Rows from block 6 of the image encoder of a small contrastive image-text model, named by matrix and row number. Each number is 128 + 32 x the weight over its row's rms, rounded and kept within 0 to 255. All counts start at 0. Numbers have three digits each.
After each channel's rows are labels from the 100 images, of 14848, where the channel reaches its highest value: "peak on" is the class under the peak; "responds to" is what is common among them. Only what is clearly more common there than usual is listed. The data: drawn branching plants. In brackets: how many of the 100.
# conv: pointwise conv (encoder.blocks.6.conv.weight, 256x128x1x1), inputs 0-127

conv.200:107151127110116128091140116120159108102175133136167202107124112145107149115162127134122162054170092078144156191101199156121117189166111077151122088146123160149116097169162129155128132103194094138086100123169130111107167117183130124078099098114176152109135097104116164047121153098094137130199154090114166136085087059104118074130113126182119143103110196100141151070097114134127150127130
peak on: ground (72)
responds to: three-way forks (86); autumn leaves (45); drooping (42)

conv.110:132144149138112113198143188087119175117117123158151159119146134161139112127130160152111215133104146145118100108138132137138108119160070068132109088110109095141000114186128101148105102133143135192128188125138148147141127123104079157142140053237135126126124108135128118123139138140132164089151148091148124143127159132100135095179108116089128108120147137126170099144084207134114130093131
peak on: foliage (66)
responds to: night (99); green leaves (72)

conv.112:150188130133139118219131198071079097100124118144085040144122091126142119145153175129153134211143109141180141137094127131144112105159116160079092146093157138077093082139122117146112144178189111165122187142073129208121138101134081114061106070154168074100124101113125108093149139129113085155101157097153157147139128158120110130105124121123112154127119161164146102140079167113163109122095
peak on: ground (44)
responds to: leaning right (56); drooping (44)

conv.109:094129174091148174128185174117084122128143118124124095117112136098108063145184094153121118155112088082110088159122129164137126119150098133085134133103114067187132132164214128118200177124130102107090139098131156133127077144145090122118155136140109134128120132142123075142178146099181134162059147208118058126097110159114148125136127132119109145098124202117073129134148189172149204133073
peak on: ground (70)
responds to: three-way forks (91); wide (76); pink blossoms (37)

conv.7:093117130114147093148137144074109181119166109116112115100087113192124138070155106159135103201146105132198120087163184079093089117113168153153132119126123112154165108111187166149121114177161168106128097150053120111127091137121124131128131146152129130182148135202161108203122206195193091141109172128133143115148093099159126079114111123174150136108111107114157092137176097156157107155173
peak on: foliage (50)
responds to: pink blossoms (45)

conv.184:108119137150132115154147114063104133163060106100141163164169078109210102102158100140164098123101092107082102098181118118116092136151178118206113158111178140149130135112135062104111115124090156120092167126168182078070145129085116141126155094059095073105130075128140142154100131091142086136066126153170081108140156112129153158094138091088096100144169148153086081130161127101131094150082
peak on: foliage (66)
responds to: two-way forks (92); green leaves (71); narrow (45)

conv.221:117145112121126126109130127120134112083110126006116070135160110035000128114170111074109097089123115113162162149139134131133105140166136138131095117134134124068146140145102079133161082084140150155101187094124119092103111151118121111074117115105166055143154137116118070083086129159127117092126115118166117141126156112182140112119143141116132134172115128112099112134083134185113090142168
peak on: foliage (55)
responds to: autumn leaves (100); two-way forks (99); narrow (43)

conv.138:115178172186080110129095119124150181130135132135147141161140136121156164110147134127176162140065151117122115116117097091127110132087107100100113129091155094071133123136099180115072132128081124122161172141111132079125093149171068115163086120134132177147177227141121097141135135216079158129147172222097083156120147216102127106137146107124156148093163148127125151161143097094091090101121
peak on: ground (91)
responds to: wide (100); three-way forks (98); pink blossoms (41)

conv.194:060123162152065115102081112116140048160178093095135088164115118130101114111127073068116184097065110099148126141093117117126105088104098138076152115106116117149091157143074155073107090113109087104147121148179125099104147081125071123135126108095112148109118210155153133131141098119129137170127153158117073146188107180135110070150127084108170137141139117137086070115198105115164101081125
peak on: ground (89)
responds to: wide (100); three-way forks (98); pink blossoms (39)

conv.22:133061125106135146113114137038108147097097108073078092147091145089165123091176131055150123143095105092109110136090067119122072155163186131162145116082159113100200155130147171170123150100119192136074193119112099141061089099127129128134121138136129184120106120118122170111106152115141191141161114155092144101103140072083142116087106136098085180142122085145179094127141117128104099123157
peak on: foliage (98)
responds to: autumn leaves (100)

conv.72:061116138143128139120094092161116113110117091154133116083100065117121144174133084079120172090126164145123130123116088164092087122166142146156136124159131084089115163179146180124148089055134133073200133122125125106155106124097122158107122079176110123160145192071072105156152137170063129159207118139104105083126145138141117112119122112174143130132158135158062057176131088129133126074070
peak on: ground (53)
responds to: wide (76); pink blossoms (41)

conv.207:149134126095142129082068128094118081136146112027046123116101086179209115090150098096151040117107162096156133085146095137114134121145160121112140142151123175138091131103150024131132124103088178175092169116127125133105105172137123115066142145104143043087108113099118172160097121114132108120102124107134115099094130126123113114125141146097199141124150144152106145106143162138087119184126
peak on: foliage (69)
responds to: green leaves (89); narrow (65)

conv.150:122122120197140126111121209103147151083071157120137149082173133166138130118162125097132145096105095160156154090108101118156145130118119095180162112122159103106139142110135063085127124126109116114088122157125159135128134115109075103198084146115134111154133129191100107237111100112138141214148165124141104084174142182072152111108147171137105107157126083145196124198135088139087154156085
peak on: ground (49)
responds to: wide (60); autumn leaves (54)

conv.97:132051159108109187082146165058153114084085134122116151114076143180166126172102196126122136136097184082167104133086153160144154135086131123144178174096118135134158142069094149090125163092114105135134160093158111142143111086117162134191149090155078106142095120182114091102121138106135135064108097143128124062090122104073103080118149132164111148056063152136121097108122133106093145107155
peak on: ground (77)
responds to: spreading (99); autumn leaves (43)

conv.130:172136097185154114106140121108121105086120069089103149129120115129147112122145124124076121139120129111117135096149139138130172130135054069149073115162148089168129176117149106088182127185153153121142151126085098125075105098152121143140086123129145082127115058160081121188135117155175143206122130116137107156055147137137191170092200147097092149093078076099155074174094136104163141117075
peak on: foliage (34)
responds to: leaning left (86); two-way forks (83); autumn leaves (47)

conv.144:161102108143078204071133118072047149103159151088114112146115116075156135137129098166129171127138116101136175176113125066141070128104177167125151129140109153128117132120112149097089142185109109105121133112140109131075067144140107077170184086147168061097123128099168073143150179186141141054142123089162118081140125093128135117082135099137150134137069071133141111145142191128125105095134
peak on: ground (74)
responds to: narrow (65)

conv.114:135190147191147127145150131145169124132198130104157111132061058124111111128086107112129154186129127109144126097151086105123184143078156102155106167101133080157090165135103081078119139130124108182147107138113081127175106116141103067152145208164118128108123136148142129121086153135169077121110157171125093144164079114105152123134107176085114083118124075108096213090142077182108090099164
peak on: ground (84)
responds to: wide (100)

conv.225:187163148155141141087155032115087104138074131121130140127097190141141154186130123150143128177108139140106072175175096092148110131094165123111144124098133104087121070179098078187130095092160139161120128161107148147134167103068111096127107203053107073144119085141139120155102133111122157138139083142211112084119092127091139095133119151175173139137100144117153138147146063105102118128167
peak on: ground (70)
responds to: spreading (85)

conv.35:112116070080143163102131129116168125165142108126128125160101135164144149111110080110195131212093168131086096141209104097104144108125145065081101137150118125141118171124114083150127095137192101167152161154210113103159194082139175117095208125104083085093142174114173113048136121145080162099132124150120130128159178179124126112181129140125135153127112085126141107111140165125120118107151
peak on: ground (43)
responds to: wide (50); night (47); leaning right (39)

conv.100:145126086134108145045140000122103148122148079157104131051119157142140127161145136133114085157114089094121166133164117138117104134095137230121127113158094125135125135067119131161192134111147130116095139125154126148169108108087098091127110179047091085130186112155094121121122153110094150147132144097141136112116134096112142128088114124116104136134119123133087106144119014136125087137115
peak on: foliage (75)
responds to: pink blossoms (71); leaning left (57)

conv.232:155184101126129129137114123126133106122147101107115107076070101193105239106120062120182152164161109111103125139108092105104086133111106146093096203172130125156126131169135039093158138125141187095177173133152091158116094160097091117107149116164127142088124131113152093160079147098203122117128122151141131142066148200125187099079109125109107102163137121137169178123134162134133130118121
peak on: ground (87)
responds to: wide (99); three-way forks (99)

conv.173:151095126156145098108142181052112187097101093005099083045136117105073120092145116099151134108134118107111158143136155085090093133100162138170128151108134129105123153142109148079140124180168121174130144125155095125055120073142123102130086187105119073106071093130119165110058127143115140137129105155073132125133146116121177140125144104120108196160118109137133098075114124156167139091097
peak on: foliage (88)
responds to: autumn leaves (100)

conv.9:142145172096162200139113179154098149082144097053159243147124114115111162112146167128103101083120132074161070165121139121147128128105080129123114111144158087172102112062127125089172135105169095155067128127119088138119143105167144121143160062201174090166127112111131135166102122164128142108135153091110128090146152135151053144102174117150133097119113112112178130162150183147115092110150
peak on: foliage (59)
responds to: pink blossoms (100); night (100)

conv.147:156143132121117135159104104104100126199157097111116239121085135084091116164138137109104075104145134133076085185158089161122113183139094139126167139190080135143166179168157124114177086177124140149105104095115087130074109115099142099159147149145159157102187115134125133152116131150136131125121148130230135108070178121120138144102112158136219122143087124146103156065118140124126151126171
peak on: foliage (32)
responds to: pink blossoms (100); two-way forks (79); leaning right (41)

conv.118:123133122172178148142189127134074120142143064139121118131073166142095154129155143130085132096116127148132085090121121092136152152146164143142163105088062110025117178081087183144111098145088118105169080134080128184121189142157152116141160132113120111132085134126135127158117151100108061085086060112105075170106123161143145176068197183153137131168145117120101109141143176120099148109137
peak on: ground (54)
responds to: leaning right (97); autumn leaves (42)

conv.213:124151065124130148114140102106137180113118144138137106159138124098184121103134119177099165150124131162178055088114078121180118178175152137115084156109165106103129081166127163217123146133082137111166103178137153142135143108113096100055110137172077119101172104075108155131164162142088105145136122172091122136089155062085159138135116076090105094099184142155186117120166137157163062146119
peak on: ground (93)
responds to: autumn leaves (56); drooping (52)

conv.107:123111157051137149132119129136216100130138082166100142193106169153127067110105136140068116078156117117136158124125083169127165166178148103171168151123106159139075098092106105094077163102183117171134109173207092156100099057152063154149136148113137147195073125173173152157109144146120122124181140132142111128140115083128156129139087165165086126108124116143162099118152139114112091160129
peak on: ground (83)
responds to: leaning left (52); autumn leaves (50); spreading (40)

conv.99:165083160114129132051158080112118137057124108135105097115111132132015141130156132127133121100114106161110127155169165144121129162138214091135111141135106105098131146118102107174117112160172155122168164141184133108089110077137144121136080162024098046102161109144123096096153152142141148141108153143132116122168135097180151145149137104116159127196136114082093121130161052127164146134170
peak on: foliage (66)
responds to: autumn leaves (100); two-way forks (91); narrow (37)

conv.89:124142132131126129151121133120104077086111082134012045146110134131074138119120120139153111080122153079088047171145101136086107132143140125154120150152134122209255203147170101159113125133100163114107125094168099146164112128154178118144106116116100202096113119157100113112097125154139136167138128124166177131102158104128115135168102107137162131071156122108118155116147166136117136123136
peak on: foliage (77)
responds to: white flowers (100); leaning right (48)

conv.237:141129115102117104122122110099128104120111123077226185105120126158140081150074143147112087101134135112132124179190165108070096117107089121171071146205109117059062137227162105124130130130113109177108099148154114136173116144130094126129100103152092198095089142185120103114145166097136145147127157123082079130124132163126101108168106135112092187177156121127180164115135178138128138123149
peak on: wood (33)
responds to: bare (100); night (79); drooping (39)

conv.69:094127118131118173101161110117128127179136104117105194103127097094196105134160134073097079099080092129090127193111108133152117076145152155169153113115051144104150142079070215122071121104126122166127174102098117195093162120138155134096128134163117101100067206153086147049106100127082181116088116138143117128095082116125138141112137111134117185118130155123156092127104135082116140118106
peak on: foliage (66)
responds to: wide (88); green leaves (79)

conv.12:172120138114132127122132074139099141113125140143138199089100151205109128129092097157105133093112145117115082176129153107139135137139081146083127130152096144141127129083151117135122130155116156108123100190127140143100168125134138115209099164077093163106146161161156087159149108136081169163129125111228104152099125152150148120114121106126165111116151110153059095125177000195177172129094
peak on: foliage (56)
responds to: pink blossoms (69); leaning left (53)

conv.241:128114117141133103119115084116133131120110086118126124160095114117089133173073121120163092172214160174098169116097123126146089179119171142084087108106124071135123140157092142158098093174123132079173155079115160106121097127119108170104137094099101128126110123113118101201147206150118125113099136145090116072112139163108051137166138110206132153104109108127142073128066227122069151108114
peak on: ground (48)
responds to: leaning left (100)

conv.113:106147118092122141091182155129191047100118094112118121209049153124151123132145153140123119187098151141152141140110103075157145179111152112121132093083152096118083135191150101163076134136116197150109148097169138147122111117118137133144125114129109094208135115109071128191135209127169137129148153132157113087071187127148092141136104137153064163080144100147120120136097094091112100112081
peak on: ground (84)
responds to: spreading (98); three-way forks (91)

conv.21:123196120105116151120074153096087207175193147114158101117125116117103124118152133140133146140098111127131089111154120134123170155134062111145124148162165102103113046073133212140065170130151113140088103150141107150114158102149134104103160059085116155081161169156158131142151125119133097162113154099174107149106094049082151101134132136109110078132128131115154182109057062138119114090079
peak on: foliage (75)
responds to: wide (65); green leaves (50); autumn leaves (49)

conv.162:137182114137109144143162146105143118127154090152118135166111155118131095102115062157121160144117114151102109123153205108159114122156143099090135128177101158147150138089111139123159124119130154175182146109134173109182089163076151081099122157115161109072060091104203125161107098086164215092157171175123178117115108196108176076106179109150149105138116130101083204113150124092153129151165
peak on: ground (87)
responds to: wide (98); three-way forks (98)

conv.253:117100075146101142145112118174120132132169114157082110133135156089106122096158145140171110141128119130105174156115110147108107129168092080136111099053093128152063100160097050142137201129115124137040163160167134137186059129115084113135090113138163122071074112084095127163104096110128169137093105151106112100133137088096179111183091139159131079105133113113191149093131169106126082191095
peak on: ground (88)
responds to: leaning left (62); drooping (38)

conv.29:159157149111125099156156141112131133142123094136118074129083090184255104138179147102178116148134158091087117146174032094123088144105112126125116140132127157173078120135116122200123125142100153167150132166124140255184119123130125110083162175143139085140116129160122130056103141096118148175124104127193166114145147134130113104125117120125137117102159119146098114134115142125135129107141
peak on: foliage (89)
responds to: green leaves (100)

conv.212:105108137125116132148179128169122126125111093169212097107114135082115091115163095104157114127172063162140086159104121161178110151192139156116182193124118117162084116188151170148113177122152147160109101122107204143102153060151111103095113181155090169152153111134123173137078148114123096115151140213144163128086070079157145153093133154155107132117177114154121170125113120131175161155092
peak on: ground (47)
responds to: leaning left (63); autumn leaves (45); drooping (37)

conv.240:098111125109150099119091090113131080135087100113162108089121246162208125113131129121165133102154158140118127168121112125131114144113127196119126187155101129115195144161147119129137152111159152118139147151162129124230167127093197111159098134016115162158125170148106115081111149126093173155138096100151163162105142149150145156165110164115174119144117132161117109119121058109141139164162
peak on: foliage (34)
responds to: two-way forks (72); white flowers (44)

conv.186:083111131089141122122130104158181148111124141132147128132129116101123117101162060117122124172118068141150196194098171126183126128130142089110115091131126121134111128103119121076106146121149142103191077169106095115100125142161098113154118166125089134172167154114138112106169077033167141132139111193082180134158121246094109114132156116124110179116163154103122165171090109151056170123147
peak on: ground (91)
responds to: wide (100); three-way forks (100)

conv.175:086118130158153093139089140120117153162165187198204135125095138114126073183083113117098165121138016138146098132156125110113161113155141073140126130137173095116162161093145214084092146162104154124152152128065107179131081137157126143132130123088152182151088125105137126176095116134154094165165073145106153157125081179137124144081147165106145180073146130141156111095154108098130122154121
peak on: ground (89)
responds to: wide (100); three-way forks (98)

conv.219:107112131136134042103092096113120167100127150167123192106097082117074174080139109045143091086129157131131091047147129169096154119165141094113103139151153111130110079157110090138133137133138134107075218152153101074073113102114106143109074170124155052096124132101148174131078160158110106154172154126140130099169149130117102151135170148088154118130123156121108086096187139168098157151109
peak on: foliage (43)
responds to: pink blossoms (79); narrow (51)

conv.119:174162123157097109155130109085140119145113107104133079147139131131146161127233157164149112148209114116089105133170174154148077114123176107165129119141097171142149214145079148143118111126131056109131082053112120103129205129104152124077129132141170109125148140133144091131113140187188071117109112110114073122121127103153145163108085182073168145136105089167105142082152138149170110152142
peak on: ground (57)
responds to: drooping (100); autumn leaves (40)

conv.56:121112178051103138087110189168132152096125111152100114186114192101104142088133082112131121169125213178130122121129178108154114105120096047171131148157106136088155120084098105121125122074140113138149164151080131124136106174128112109096116108062111137135136197093190105088104103092160181174130096156092126135153127206146155112163080141120155108173136105132087144150096122138078126146090
peak on: ground (68)
responds to: wide (100); three-way forks (97)